Weights of a small class-conditioned image flow-matching model.
Model: 6.65M parameters, 48-pixel images, arch dit, norm rmsnorm, activation swiglu, patch size [8, 8], layers 8, width 192.
Training: muon at rate 0.0015, 7400 steps.
Data: trained on drawn human figures in many poses, 97500 training examples.
Rows from block 3, named by matrix and row number. Rows with one number belong to one neuron. Each number is 128 + 24 x the weight over its row's rms, rounded and kept within 0 to 255. All counts start at 0. Numbers have three digits each. After the name is the row's rms in percent of the matrix's.
# gate: MLP gate (model.blocks.3.mlp.gate.weight, 768x192), inputs 0-191
# fc1: MLP up (model.blocks.3.mlp.fc1.weight, 768x192), inputs 0-191
# fc2: MLP down (model.blocks.3.mlp.fc2.weight, 192x768, transposed), outputs 0-191
gate.548 079:118153131111173139089154143150115110126111136126145142144083134102123155143163129145121099128142143181120151113094124111101093141120117149117140068133135133106113130175106128122117161202142146137180098101116172130131152130139116124130127147174073152108160089156138053149196138170144116128114132106145152148060120105119124160118149133153146133133110124159119150132079132113132125123088119163120136096116120117120091135088094130152123129140137132098119147145154125157146162127132172164139122096136113138159152141138123127117123114162155160116119155144124143140148124075113133140
fc1.548 080:119094104135142078127138125136150144105146092094134071131142159138146098127103137141149100139110132115168128139116119108131121107143108134156133171189122114095137149147169145142150127112132121100112098142148103128116094108129110119103094139131139123109095099162138222088139126113088133101140160128088106089198163097154165120115118127130140125134125157129136093152112123115146145099093165082116152177147151141107108156152151116121165157141126115144130104145155132155148111129147102153135106173106116105145105122124130122152120113131101136148143145118128107102096202141124122103
fc2.548 079:153099136104103172088127130130139140103105115091116130161087127103121097100083165138113089127135106125136134092115124144058131108093170125139133149100192134152138123099133167110125129087121124169129092120171144123120128150131115110125099126103143121144113124151087116153109147135123139149096137116119125165128106112158177134154151115183166078106157171123095123137139122119168120101150151111128130106098134126118166098152143114143132130119125135118144103100109119125142154151103176134135098143083169144146135111121120126079125061110132093120096167125125114130113134165136103168
gate.549 096:142157101117149097106105113161122163118085133120147143160132126099120114130077132096110147125118134086121128185167151100118135108109145145105119171129159136149124103137106103115141123075143095124106154107134158087103137177140115117154072093113148107126134142138104164104152126139137101150120145146147117125109137127129100102162133172179117099117133101181143120127164110116098087124124111172093090106105137134145148160127153137119121128092099149140113107121137145143116148134129120141128156179130102154149124106158148110156149097121158119172167156123081130169121099073122097161
fc1.549 078:134127135134124109154098100125140124108076081127145127152113137097135124144056080124143107143162129120141174162170141122128104123130135167106128148134098128102114154102088132123123097114129147168140062138128173127122123138148127084127127096147185095093172120139122141071133124145115094128086152090130160163114112120158107145120131152131097125114116163127120147160136180142089155109132101128122117160169131167127124102130133078124127155097106181108129121129132145117125145155112153141165123147113074138125131130110109137154103165148119102111101119088112143113126147080122125125
fc2.549 068:111112106138116121114136059137168098096182104133154137095107124102120116132097145088115144104128147104131125120143146108147155097132126115120089138154099152131139136154107155121121148103114152155173162119103115123143125102134159119130111154156142158118123101139106122133103141132145112116178125104137132096111135132144147084127165147147106128130111104073115125123171153130099083126105120162171137122160122169133165153126164172152095124109172112116161117111120084149104123113135158057132161111118126154115109173088103120189125114152144116160109130155112144098150110091150165121
gate.550 156:117157159131158105171138099133108152140083159106156100160170093124133181161135147106102162112111124134108125100163154117162102103095127138129151106156147105129172109137097160161177134148108107111087107139083110143139175114116119116125062128134117116168126177097168127117101147145144097148079101105123127145101071157140174116108161101136090149124144181145154149129144113158139111134120117122133128130109152126103123135102110138134143113119145118121114158166126112087119132102129098135137131118147132147145161118118159137164158122138182101154134122104146139132132157116146147156
fc1.550 034:121140124080149102142175095151084139141106135112124095134174087128137154132142134111073146116090129143076103124142176145130114098096115136134144135144151093134129114131098142160221141141132104098111113164096119145107177118122101123115087150131106131154116169122164128122120142134155131123084094082128113108141068143129140152065155096163087174136145165128140140143139116153134108151132142095115114122125142164128135128098123140136121120143149110106094141137125136085157141102135117131107109156136123123117135125132088104146144150112166093145125117097144119139141169119149137159
fc2.550 141:133082165125150162181125097135143096136141154139156176099168168134126181096115136102097076128143124111146131119099163122157097083147132115141141130093129156100166136134102118095183129125114144148166086120087138139117177142115120123130058117099127138079133074091179132142172118141134162161163155151135120155126192156145153122115095102132092161114120106124095137135149133111142106127131133102121115136121143102098121144117118137124116128122127133122124142161119149103126131140124099125116136134127129140135071138127146126150150114126071149157110120145145111113124164127105104123
gate.551 064:115114117141138152119123152131160121134127100114096134133132146134098117110128148136142129120137105121184170144107166141123109126086120123134151125173124124123129178101136138086097116115119103144109116145173148139100133143140152179144143143130084135137160103090133140089112151167122110128070115111067128164110128119118122110126102159157123121098130185194107136127161159140122136119142066121151145147160070085124150143121157072129143135109125140139132118124159135126126116129161167117133141110124099166141118132117163139128139165099092191105105119156110128113117169126130174164
fc1.551 101:141114103142083091107091127149149139124118130106092133124172157127117101142147129090106132112135114141123181149127179152127097123125121156138150154121149158157128129112139159072154142149096113123112135134150094122104127099130166142121137166131140156141170107104143134122108152167149142123133144141088126145111136094111117164130124154161103122086124165155075166152124161123100139138208089146070126151138098095144162142144126097127152127130172162134105117099142132089152137109140158086131126112155132132124116147084143131138153150108107167110110135166168129130173132161111113133
fc2.551 090:124113139128163081150120109113125128135125145134162137137113158145178155129078121131128163119127150130120083142125137079128106169117131123126089127130164144101131163114107122156123120117150126111125126155113103111113142104141130134137103163129117128118155147130116147108115137082121160117155155148104147145129120171126088082134132081127158118146115152163108097115112124177139158117173115137079114150142186136125095106118128135101143122144130202150121138141124120155109129128092098125148126151124114097093105140113147147111120090095095216148116127169079126124192120104108121085
gate.552 124:153134134113152132133101107130152129109121119157149164118184150089120146086130136123160101138147123129152160140117147153148068113142157087135103139152107104141142163144155106141087141116125135109110097110130121092179158116157096145093113131141141132143174091098085153158121142157137123137116105151106133134097101090111146146125094137160123077129112116120135190107114137129126145115084151104142140158108165156108129116150106120158119105093089121116125149157132148143137131167127182140135146130115141152123127122133163111188142193160164111128159145167115155098098136108118156159
fc1.552 055:183079121129098137145143127140133138150143131145157096104102157116140160127138139146145123153138163138169138158125133126139120138115120122161153093155145151128125130132147141125120148113138130130125172122118199150118153097133121161125092133127115129186141095090133139109140132161084101144109116137111120155132135077116150122142111079129140124146166123106121128115133146187117129136119146141158121148101133130101076144115156081110074094130163118188153145147131113146121171116131160133147114099162098164083154162145144121106199130121118204135123147140128104109104159121128137142
fc2.552 112:114120115161074138111144156154140111145078137154116172117090142175148099085093134125114129139137151119114097115121120082100184143134173077140155124131128116115105135145099100176158141116126161111093147134124112102145117119121093142165129131127103131144153111144160121157134138108105149124151134169076143153144126151167116133124122102105119164087118107134136060132155119138139098152102167160152103128112083111131112150123148103128134139157105132124139125140126148100124130188150078134121087117167148118093121144128123141061128078157157118118138121134133150113091121151116138117
gate.553 095:157126143133136119099118112100110123169133097164089097171172183104151126131169144133135143131130151144119119123134116120115089133161149159134128155137112126141167176122090106148153137081146126164122167119123100115137122154141165123110094121144111114096092132130121170114147122115142142103169107149199155157111131159111162139109130155160148112121127130153127038084151150144154125164136114125098103134111144127156108101131141119146126115154136118129118182122150107162132153083099082119111146135169150144138112105117137114114108106146180137130125097124111149134113128083100134161
fc1.553 079:129137101126138145155131086174136117134162140115149173091083142136066136126082130102124087067128127095101133115123138107121141127138093143102120122121157180126127101128134106131113077119136116113141128140139138164134141118114131121168111112083131098135161078120154128101117132120114113139144115071114105112150130153123090153155146161073119126154124141120132168177126138110068110138127121118166158116122120126146132170134144147135128121118109133122073105134147155100131091149124144055117082163105135136155139138112123147127157107122106121126105161113144129148129090157083163095
fc2.553 060:138098091106124142160104157177143095108138107133112106103106133175071150146117163099123119148143164109140137140146172155088161134124146166088113124125093127122121152116151119091100125157109132186141126141115119111176141128178112111118150106106129166095081131127112142091099175121140141120144137157169117125136131137087101136128145088084129142145107079154100121095155136189077132106142139088149103124112128137099143162128102170119093161126151101143139114135118121134137133099116118080102102085105113107125083151127115139129133156128125122138107151134110158136159113122113129138
gate.554 076:103161113141145131134120122145132109112117118166096105104098108122113126096129156135149086124096133161136147092133136134122143116196123162140122124145108137177130165130182157169119150138156083097114140090080125112113165111122125164092137136146119131122106099146099136153116103112113131117194121128144135080110115133139163105122145100127138156146140170121139066134121148158154141127120101114081147125114152123136124102134083193150124109127177096102157149150107161095151120081127103139121138079164150125083123129156136125114122120126137146126123128136144164128168137084102140103
fc1.554 078:111160156139102161133106116143128106126150134133140114150065050132087139172118116108129123121142093137159182161154153133126116095133115088100132096132105142126154144156133130146101109119120143144149108137137155073114166129153126169154102114116105150129177109097101077072122115116135103145115103129125147134086137114107108119126123096166169125088127127121150128141134123166127145107125104122129162119130115171128134140163122124153141157100139121141136089163112155106119096124120145064140105059119144139121107128113122157103165157146111123151146114144090100107121076129149133137
fc2.554 070:170140125113097141107113136152160064123146127135129154126176088128083102169161078133163134104144118141107172133165099108134169112085138162084115107093166176126103075147115099156116075159136154137158147110098137168127145154138125153123144112121161117147148114126131136104130088108151117144104162142135087102117111152176142135139097149119168111134172103122107141131140180107133093139159121140130112140116177124147105130125111132125144132122109139100141108135138125115135124132137124096152151086123111133142139125119135113062110102128118113125193144112150113133146127161159117133
gate.555 064:149117148158145091113149110173092127124099098145093103110097120107117119113169110163145116166126132132114111130110143092122089112144101158115129128130098174112110087121149128136164130114130135117089086158174112095145141125155135132089128141084157145119104115125103076126113150147155167102147127107145124117147132136137113128086136124126126174162135134139140123172119155177096160110116157154080158136115097105139087123139164122112106157152132092157125110048117102131132144125080113114098106155178167113144091146135110131117120118136124117165112137138091126131137098152158159114
fc1.555 073:093149106108109107138146161159106088099127116128081131145185102139093140107149107155133152138154133146131119099070107131160161146136124108132144117107137102156120118155143124119102082149147161111111128133114105152152141126131124116124089159145142150138117138126161121139161154139123182129107112092099149112041128082107135108120144100108160114098114138129117109128136167099106067144144142151123099154086126104158111096081134148123123116131146129096134135179093128143141105133186120137119132158130150135102139096162083102115138144127136085158127135138112121142103117099149114077
fc2.555 053:105125146120102174105116109144136181144146072139093080105119149110097127122132149107105134116154120092151099092107073133101085157115151140108142110142143134130127129160160158109144140098125108106195077123129165176085098120157119134084123107133123143185184102111114132135123123128141099086126123147145136120144134138150143099131121132110120157126159106134151120133149096113126149110154096136120144135112096153095103125135124148169177145100145119096176110111104155168139118112136109117098144119191085077119143145111136118156121157154148157130132142142106134123139129126116121156
gate.556 053:129122108132120135184143132115130146139086073112146085112108144112112124120131154143124130146130100123158137127123106131125115147145109121118088121107117161123161162168112119117096131140151125135113109123108096168087123115113111132121164116146127118169139134124099099123123120124121109156090109072116154151129112077133130121173126116122110174104101092134104092136194129128110135093107147128075160112130102148084152091159127128149106153168126161156174117152140122133128166148164159154116070091110120148135146113102168099113094085151119127132133142133056129112137133095142127172
fc1.556 133:085122116117101147105072122135141133090135146128131151106167109123121130132133158099145124128136126135144126138164128112111161142101145111138128120170164117092097113090177149164135134142097116129146119143134166092132134144149112119110105168095110143093139135173143114150093120113105146072130149156094115126155144156110143112122155154146104104158154133167141118137057105147183132114153081154169096182139113106134152147108103097135158117127093114091138134146130145134149098155099138158102124120114115119092136159137116187119117131115098120107108092080180116126088141128116103120
fc2.556 110:163137135139140140154078129108159110175168088116134164112096109143131125132125122146116147091133112127123142120160124154144110119125151121137125138158142097136176112107093117143116144129153116123142130161108163117136123138115135139146156170157125157067129135110122133136107120143161125166158151165117144140120126103160146129126160073110124167100157131160141135130208120133089116098165089100179206144127132151130129075170135137155160157145119105103135100120125137118107102139151106124128124141138134130159115150149104183118126094135117113147103151094068129130086121124107125093
gate.557 086:165135165139120121090134111110121103120152127094150104125129098122144138160138130083150134105144114111140113224155118145125142165119122160103149134136148144129125123109156113107095125147172139119151127103122116093149154125150128094136135155115107125135134168130132148142146164158130106140145101129100127156049131133137133170130108125173131132129111133129097137132113136071111169130163186096158093117112159142160111083062125109144159143141172104124108102148121117175144134122137139144166135118142116144152105119087150148097160143118139083079162134120125133148108129097122132158
fc1.557 096:118110109158105154114150122155112112141149088121158127111118128110137118141145156089165086136119109175119119042129110108141133132192063168148149129134098147146167173118168150134141093104141138136124052125128139158131176111135093170100140129121158120119081119117102096167102118125120127142169119098097144108129141131180139137105149165141119146156135143087122161154169150113118116146132118120094132167090140150146097165129097139159138106117161102110124095125118150101141105141150132099132124116137131158138114143109137145118144127142135125090119119155113136128136084136137123113
fc2.557 073:116083135088158103165165093141117159145085116163100129148125095125101139145063106146096113120109097098126145139115156114118096163087149113115086102121120181146099100104149138115162190143139133114107157129156130116126146162134147164159118117134102110152150166140127083158130111150129121180100146129102134157106122106141116114115111096138149100110155106115116092092130132100138108155121157143115140117088128111098094097149157071128153109110146118164113147167127130071119090157117098182125136162142135148115111133103121117095124136131131151138114145141146149148120149114118108135
gate.558 082:132166113137142100147124122167133103155105102159186163125129084153140094149104171100146148067117141122113126106107129109137133128164112131113096119105090155138128102145120103142150090130145135132105126142090120138096132108113151124146199129089145121139099100184145093159134156115097157170148161143100118125113125087120139129128098165105155134120121164129171129150140126161118102181124108132129157136131118174116117103094135182118101114151128151118111134117141138108102085126077104134131137149115142171159092156108148136132166062129117122133146160128109110115140115147126117121
fc1.558 071:109139122111128151153133119157169116146088117137137149117133119159147103133148206086155164079147139142110109108116113111094144143146122136107100112121118178133139111140103127113169131158126150149112108132103116166082122114091106148148172131149174143122106118148150129152133106118115182151136119161139123135059166090115120081178099167109100104123145111125118132147133112113106099158124143105127153114158150154171161152106125176133151119092126161117083144115161144096128100115103131122112169112154146151115089121135127097157134086128122117142142153126155131149126122140094143090
fc2.558 086:133127113127104152114130138119160119096119189156116141109096140115081154139160189177112144103146117155158121134088110142136095108122127121079188130123117156146125147133152145092106129124123139093090185133173155115106121121090141149138102134137081122148118111108112132134133112143132167126105135150133127114141090150132124164126119070136146151128137128120151173139119152114120124165119101148136074107189130103121107128153138137131165115113099168142128110124125153129128111111153166131125097097118126100164071135116136105101095189108095168106171118106121111117143146124132104133
gate.559 043:108152139138106138123111123131110152111121154106144138135105136147072109130149148116162132089119124109142127136150078120121139145145108164146123109122113166164136120117135102157123104146078124131143174119127112104138120116120118161117093131150136124102101116133076135172107125145114153151119091121113140158091157119127074122160136159133082124111169141125136080132158094121169113088160156133125128096132110144141147125129101124139116087118140101101096094126057104171112139155152147144092124094116120141112153180151190096147134105101107175177143094115162116091128107103101123132
fc1.559 107:096125119131160128079137088114119095167099120129123158131157108120105156101180169114135129112143149139129120092118115127134132140126164140112104154116096128113089138150135086096148105147162162118059136137163161132136104096135122151122089129169153140136094100134142139131118167147102126123102145147129127123108112115134089135088129117148156131099124198137115126149117149150119129152082123129119124151089107132121192115182155094138165092099114144148114197118137111106155125140113133095123128124117135104072108172140142140124106120117164085102145130105129102125115100117126129170
fc2.559 084:145151130133103117151109144133117083082117122158135155138108115127138105080088143154121162136128108125128112147108113120133124132130165123116153087109102129141163150134118098086098110125088171116073124128115144141145149100119128120143156129101111136127099104122108135143128148163155153168081134149135146140128118110106139125181129155141084135187122159123147118102128152161140111124065121132119118145086143129155079136073111147123158128168121152173145069155130136147113123113156110135139126120147177165217084160149122146136165127131140089132147136120132116142122145120146121149
gate.560 062:094114162149139096140158155156115157151114126123087103177105114119127115119180150160190113160130122147150099135169126118107147148107138092137114127129121154146089157097156108107181172113146141121139106121104101136144104158142103173109127112162107130135099124145149102146100112133118142139122114112149134132126101170134117119115106084114145123156121151163163095111125088119155134154092124117154085168146121152125150124142097111135094171146100101146113130131116098115140090106137116173154133094094142158099145153079112166119130109072124128116159119111126151128092146102106101177
fc1.560 092:180120152149125146141115099116173110129111121133147112129140113158117148110110131131132098122149144111128127112111129101126126148132144117119174162116134124119139157122114113116151123112137092129150111116107154143102112092127133136146117133105139152106142146150166122083100156165121134100132092115137142158120093127154125108159135111134142166100147108131137156059076147091100113171089070170154152166154111115142157132171137148093109142106150131113099158075125174108091073128107136119121175157099184157165167122118137145170162127132134117158141140088175152107137115097130124128
fc2.560 066:171128140151132114149120107122063136122148132139134173094150132142117168153131127120148175136107118110118104119153127122126141164102078119126169166154136149125135117137136145131135111120139158127106102142109128101149111152108130126125120117127111105143147115157166146149172123150114119094128170156124135138131182151152136104153160120118148186108110100111120143072084125166128109148146185156109124110105112143123168118152134141160132133124132134136130180082133103105100171146103157131144187096098096161166095129179139113177126128115134142136121147168183126154139117090131152119
gate.561 092:119151120121114147118141120135150111074117090153118152150089116097133104150124114143168126127112146162145117121090111152116132091108141146140156150116144165093146112093139108113138115170129142079124113122112119144146152123135122173079145130165147148106147140120098129138137141105155151109069115134104148071101116179149137124097161139106119117173153171113170111148123112144160119120165145101107114092119114116138138131144066149125116117138125113092104084096104078147138133131102170188143124093129120106121116137126129076109151140111111155132139098170085132104172132116147101144
fc1.561 088:126104103128110097099130145100165136128134145115122148086139167149122157098118182123092116103166100114108159117135153124133133092159118100115161130144134103134101138149110138106101108119126108142110163149142126119094101181114130106151129135065116147165127116143161094081154139168122137142154125138127105148131138074092117089157126133113143132152111119094120096144137105105096129135102126162156161149104155096107106101116199109111143115124160114160122126156128122126147134116132075096098107182105142138135074142125065135151146116129160111129106156089145135160107148118125148097
fc2.561 081:158080083146152110104114142095096111169083161140134146123144109128153118127127076115147106116162095122163110151107132136130142161085115145100149146100124139149164090118166111116096157141141151130153162098124146132145131100104140120115131122117120121091157155102163130148054143133113112127092151125132121164141102127102124085120147111154143130123124168140144117132143122132124088159151162144090182086143167064117116095105190123123133132158111101109162142132133105109155123132129071122139176103117121152134169107113135120121116118120074137139133131153130130142157127148124125167
gate.562 183:136144116133107141124158153124156086151140106114142116161075116148096163148152130115100159115129111132128122135156133098128121131136107116124113168113149113135135123112103126124159121088095119112162135153116141100155121107165162129148155098156046090086107133078120131140088141133154116107137126075131118163114118090131137108123125137143106136120061100125157080134115123093123096150142160138100116132167134134158101087118168096106131122121139141138127159119135138077125056125148121130143110123082152114115155174111148100152106112113101106181131134093144109110117130126170127151
fc1.562 028:115149098148107118078157125107132142143122110125126106142123097131162122124138111133083151123117109134114148124136126149152127125104136123161120154120145104095127131140108152139175141118108128106152129160128114121139125132134102124124168128139072114102115129086151123132102141117146107106153161120127092147139085119145112142075160137164099156143089102135133095125096120095133089144091171091091115143136137115174107095099149115112104148137149125103084149131111108071140095139136120118126113176051148133124156132138129058142105129050097104141143129091122161171115170106138118125
fc2.562 160:115111123138111115137075155129082145117122110127141164104068132129101183120158119091136104134118099145127103129128117090154123144116153135128110158140115135141129130141119117154152114108118134130098155121106130162110135151163111121132131142165026160182134126097113145110160137124160123101118155189103139140125155091120129097116127123126088146148177154135118099154152132154131105149104087141155112141088150123133104099100151125151094130101125126128139143102129128092133193147122110118119115124097110121095112077163117158163103093139158145163122132128162148149117137137093151103
gate.563 095:146165094140080138126140137117152128173151112115116111100092102128095154147138124140147142126160136123112128127144132150117119171161137127158166135105101112151154101183096078159118090106159107112141128148135117119137121129167134117113150121110115174120099154140142108154137172093097149109109153125125154149092086092136129157105137142163079105124110156109093115125139119150172118146159146174146118130116103124133088103097115145114120146102109170118094135108147080169153084140133107107135125109090142118136125153169121047145114117150131122117155135140121123111098170159110167127
fc1.563 078:143087087166120136104126111126146112116109105127123096118136111165101134159128126109133152174121139155129151128133123151129107160102129152157127112149142100127122145126133163131101138128135122089128090130162143107127122150120162150107116090133097108133124116141175116137107158105159112107106122142104186087123108112121141099118094083139127098138117167110142101128111145087162152095181126183130176177132157126163143109114136120116158128162129115128154170147101089181136102149187139107116142147159166171122113109150077078128122117124164119161125123079167122134151118149145118119
fc2.563 092:149143094145108108142143092135093171130121073139115175193119132153070150106131104146115089069097167133149130110119129147101114128154134096111143123136124136120120120117102141121141150142153129148135096125162110146120120165109108116121110156110100124120136142149138118113155103121124131134165143113169161115123164092102148137110090100119149115122154105167145101148142102129130130134055141155135165129142129102122107080096111148163106124153150134123133167156129162136142149089178129125132123135139107154108172131090137167120132121123106144171145106195182155113125108096107117133
gate.564 034:121173138131125110126132101130129091151159126129110094127148159086122096103122119138135112119116117131101183126155105164125132122110112148120118155153094127077125143143106144115133083104127103145133141141151138128097116124118077098102127134115109151133146111132130136109120135122117085105145122139150160146122089125132125136093123100141157100174163105210128091118114132158133149162098137128156117132168110135170147106141156110139116111147133134154079111151130109127151120136134090118131108158116107173141128093142053099117129175058117105091128105108139075139134189150112097142
fc1.564 176:128095133174120148109138130132150155090113116137147169131148117120082149140105131067163144143145143178117122140118162122094122076112092094154099142119104093149118121115154089151123121136104172119155134106086134129160091170112127100126148136143107143142124137108153114110110148139146159109110141135161148128110180117147177091128136153105116139094098111100092072097110118130103155130135105148142146137150100082101123125116108143126153118142147135086127126093125102170111098129094107142117141151142156175140095179123133084093114160159165128127148102100138139165111156116134130116
fc2.564 131:136156136178134112093118129154095089098134125132157101129144137118088160115092156055161123101106149155111113122129167123101132100150162157108089141131141171149116137151154160113135147130113070150103133154091132127112097097126125129127146121121119115103142138116148106159142104155160105119146114130082157147123089118152168100123121171110102135084149158161157088091109128128103170129120141161126145107106110076096097140130125142134110114138133119177127135094123158158115135116107107124132149140148106174133145089132134176087112159097105121140082094167141123106150141122130121137
gate.565 048:095152132149126099113137117118122098129128146121132145102139195107083139119132168153106092138152137162130099116143139170151116131160124107159151125142171123147140103164113120136150122118124129080147125154128139168138150100144135165114159100152125147123097122139123109132132162159112177149063119086140153098128126090145167120104104137162142121111139103145143094072144131118107179172080138078130096104121172137111107139120135147092117121118088125138116110108143117115171133130158118144125113108131146139120143114140109163102149140100092135103168157128130089144154184106116078105
fc1.565 121:119093141139101141126103102147122135156124124110095167128118145150166162146145140045100181127104129140135157114111081133092112122114128119110106124105132125117101161140101134123123097094104123155081150152156117154106155091176136105155102138099173112141154117133153120137172148134131110126120140174095093155119101128109088125078124165111104115133118147167143113131142135183153115125132136174113112111124137120110092142147151141144157097136138135112110131182149105149110140138112113137134074135130120149144114101106107144144119090159124155125097096124064141093085131170112127118
fc2.565 084:118164151122101124130146096107132114137120125139108086133142102153170148090149129028102082118145125153145149103148081133110125103148139142147114127148108130114120082137108111118141150118118151104173145111143138111164172167172114132126096118117179164135122107143144135136067112109120145109138132073164101150129138104124086121086150153125121111132152110107103104150133127091158130127136098176145099129116138123122114151156141154118109107121132125132126111178146163149127107109122103106129084117136131127139137152131117112148111094114129097125141110124052108158168138175161141127
gate.566 042:124152171134160120128147116108135172120158103129130123122166124122090162058122115114100133129157152131115141103110126150143133150133076092114123138172150147070163123117119127140167093115158102113093174154141136128157155137162112124112140099115125116117074113137118124167139096144136158169137130112160131146115115144127166133129123114125132111089107150134089119156164131113139120136079180097158119127147104112066079142129099130141152101139089103135115129134148125130145127097139160115135119131107145157133138106138088156129103154074110084146164126098148148153141148123181149095
fc1.566 144:145134142153108115091089150116127117142112101155089095131108161135165098115121095080155129132110095162147129103094107124138177149151144155145143132139117109164102141106091128101164115155115148131133111130141132125145085090135111134121187145121130125141132149119156145097194164100102129137164129155123123154128135156126111105155154079136127076119105142113124101129152150072138118121153166124150073126087156153125116156107140102127123155156127137105127115103148120096186102160116092106141113126099128126114145142159109116150088115100090105114116077146139120108151112110145182130
fc2.566 110:139115149163105134117166154118127132140152091115080151116101093159153102151109145088154128122128078141099126133157111130150184143101107120119141126110152161151099116136088121149167141145122113112140121127138118149110079171133132115124169098115126131106125103130152128162069094101112119130105134106149117129119105171129104098143095089135118071111154116143136099127176115174124109106111104129091069125173143144113122159102124113129140166162139114136131109118135127088186158099117096134119105124102114123121110104117137138153095132133183173115157084109147127142108115113096097130
gate.567 062:142147112121110110128153114128123108122151111141114161098110113131121175113149157112114116152143163117098123145111128124153159103144101112151134169148117138125107121165109136151173147147137115154094128122130152103125102145099147114137142156110119138092119143114151111144117111120125147157184130123107107121210166112092097131131153134116153177172111093100133132141110122123092108134135137113120154106081171123163127150107173160168143148131148106163108081122028081117166123096106119162118163169115138125143135151125101136147121106099152106123145127132131128161137099101119093103
fc1.567 102:087127119072145126170114178081143138151105122112084171137141171153118106118112159134108123096120127155097083139154160078120105163109134133117121118110142112140153128128129140075098147111124156184111133117126135120093126118123111119130151112163118116106148107157137088128129116148163112157070114141127155178206162103104119131136143153132109115110139153139104149086178158116110139124103138145136145110113114100119086125111135147119122125112119105117145141128171114100122159111117166101096106143136127158126106119140123120158140151108105083076125124092161163121097160115151131138
fc2.567 079:136129111192091114086121085163135138110134156087176172118118147118151135102103162130122181085151159112074151141156109167119113112148106135122125130123149118059082135153114144098108120119141108147092134114126161121131129101165096087143116112061125099121145124106131154118122118123136140115094105152149101107095138121124129125098145119131152140137150171108115150162116142117140118100135116147144113111128152157144138154094115099137107130127093099101109127147095117129144149169140102126117127144121102145128090110147060134106147121120137110148092108089106125105067094123161145123
gate.568 064:135159117095171111140111155138148131124166121106123152124136136162106136119114135137144125108142159140086144140113171105108083128146132134105068117116120132084126106120131092132132104094125114130101104147168116115148116145146168130163152132087124121101155088161140099104176126147126109169134133155146102149129145125141109133143119142140168149155132123143099120120144157119124100157133117134162090089099128158116062105131148145134105129112120124085079155130228157141185077114118155091121130127124136154114173102112139090117147123107113109092146133129131117150108146134144166125
fc1.568 108:098091191127064156130135124125098165159107135128123131089121136071139099159137166100149117145122129146111140095133115136146169136095138125129122148155123118125108130119141143117125147148110123134096152153107147109135115109124140134139108129124154148187109164149101133113078144140182121125145115106140158094105149123119130093114135119149109099060144142098121127157150103134145181136128147167121115116136112125164142106140120136111132131137162119076170163138097145072104165146183156114136159136152164093125112111178122159134105081115120111139112147094142153114153135099104146133
fc2.568 105:110146192108058116129134136130168103147156141121112130179125120087129138108137100121129153128129120139134126156123112148141167139150102125138120152089128132112108141129131139127121121134091105110146158113118115149086100135142126141137094137109160090082144098154109117129170114132175153148128153155100165121138106113109118072139117138148115097051132117143141110133139155095151193143137106131134100153126097114156126096145127110160122118148126117173137178139153120079109098111171179132114162156161123119122160145082129093109106086108132142133156159148149124130101124131163128112
gate.569 105:122107125140127107111136148103158108125134163161130110121102159124124092135118169103200153152119160089140104110160138132157134145084159144118149095143142119080095111127090080154146142129112100156125134188135139129104168135161111118120141125163165155101147149170096128164136122117106115121131121093117147144117125090159133145151155124161107075126115113140092132148156137120136137140170135142133126121134106099129156084131148089099162120187127136116136159116121152094112102115147167130127141140149140062122140120128137143128142147106139149105135096148068137096150072137156117152
fc1.569 049:095148135149100128132136120112149106105125153138109138123121131125127134117107128130170162141088114104114098141178105092134136110135142144121143096131128152139117125119099125141160185167179120138149144172115094141069159133121098095151121125160167141054159152166148080129130080096112185143137128118112169141133149114118141172160151131131116127120104137141130164129126112154138115154175126106111131128173113138117157103109122144068131148125122133102128130169078136121150102086150162155135137071132144114147139141111158147140141139107129097129116134151087138147127070108149105127
fc2.569 096:151136136109132105127142105142154117142146105151133097095144172132118169125145167136058156169126117150113149120156114125083127118096156147124107139155147126179157135125163107162110126131115114157127128202124139117107076147093102132147122136103089146108138139079147132153127124158164120134143115092123103117137131177103114102107150116085132173150102127130112127105093132123113117124163124130130117131142136173143097178135118144109143112074097141123119097131133159176143086109112089134132123115103127185137135132116145139154115112104134138158141147145186154101139183109153114139
gate.570 066:139131115116127091126143138115125148110086153096151115125162142171105109148100134089153142087112148113132080131155109102135098125116098110118137101145121164135092152129140103131110138110115139147158117118126172131147124154155134143117101108128164119116150110157092148136123100129099138125137094113127125147082150082119122105147126085121137110137090181168142121102135134135103096101153088136144156118093117098133110128116142115071119108156134148099114163130110126118159112117091141121153141090110209121128168138153196138111144085146086124140140135148088143137113205145119155117
fc1.570 122:116119114115119150125112129126155099158155130127147123149111117124081154097121162204088127119131103116112168144125125105098138119164141115102136150109137078119145129125112150138137122106139124089142133114147117127136101103121120136137167107141124131152126128092147125130127133120129138105074182160138153124150142172108126134113146158139114155122161136117109097181105129130153163151125116140123106125133146183112139164138104143194156142094135100169141076129178127136114145105135125123130121141148067126129125158110105127134090174110135165128149128111160116129151042112193121157
fc2.570 116:149115144122138154150104133136151110111117145142126114120176102159165102106107139073154128125144151131137064126140145124148092104151158131115119114120119088117105103119149152141119138122128119093117124138111134105130136103158110133107094103121135139151134143169099121133130153101126121134091185146122113108123146094140151132144133089106148102127154105119108151081135123109100076125109138117108165143167138091124070113100139138184147131151145095140135157138115103105163141131096117122114121129102050111126088151110118113116165089114169140124127138116087114126145226142161118151
gate.571 054:107157116128150154108138101095117101129159190148138118106126123118151124141153160148122101148165093112121184187146162138149093168119142109140127122186138138144172104145121165109142124158123149153140118140098141099105097089132133110113109131142144120131113101162152095090103137119131078130160121193119119118165122145104136131130103158086099114158130121129114139146163126112159124099099171107139146142141165115195112160145156133142113170086134122137138154086127132138144158131152156124093102125117159145087102111160141122086083123099122139130131124144135111133138137147164138108
fc1.571 078:153151148148130124146101104183119120121164141145105115133110151115098116080128134123140130108105151085135152188110115146121111116146105144106119084128121119117101114177108108119135094108140135107111133125147119152128120137158150140143117138117062133125137107152106142146151175125103170142141168067185149152155144130152135115117171145140101095096133156116140139154115154139122126157160108132076126129124123152096098146112136156098137104128118144197122062178151112128165136145144135162129115133104131137154172106109163119129146140125135124104147134123104082176095165139164112130
fc2.571 061:124172139148153114115151105151146110135140125095084165101104133108085094128141122108181092114175176130121122105125118138141151126132152119154147091134110122126105114136146114135129148098099093098164117132139114130134139111119114129109114139133102108147108123129113142112123114140105078106140144180121143138136106124175140078155108121154102103091137119183114128153154113131108164118087149129168100138119123096112124118103130101131120118138131103039137071142149164170159097086112095136106137084122139130197095147143154135132138123157104153155165114145125134122168144137130146102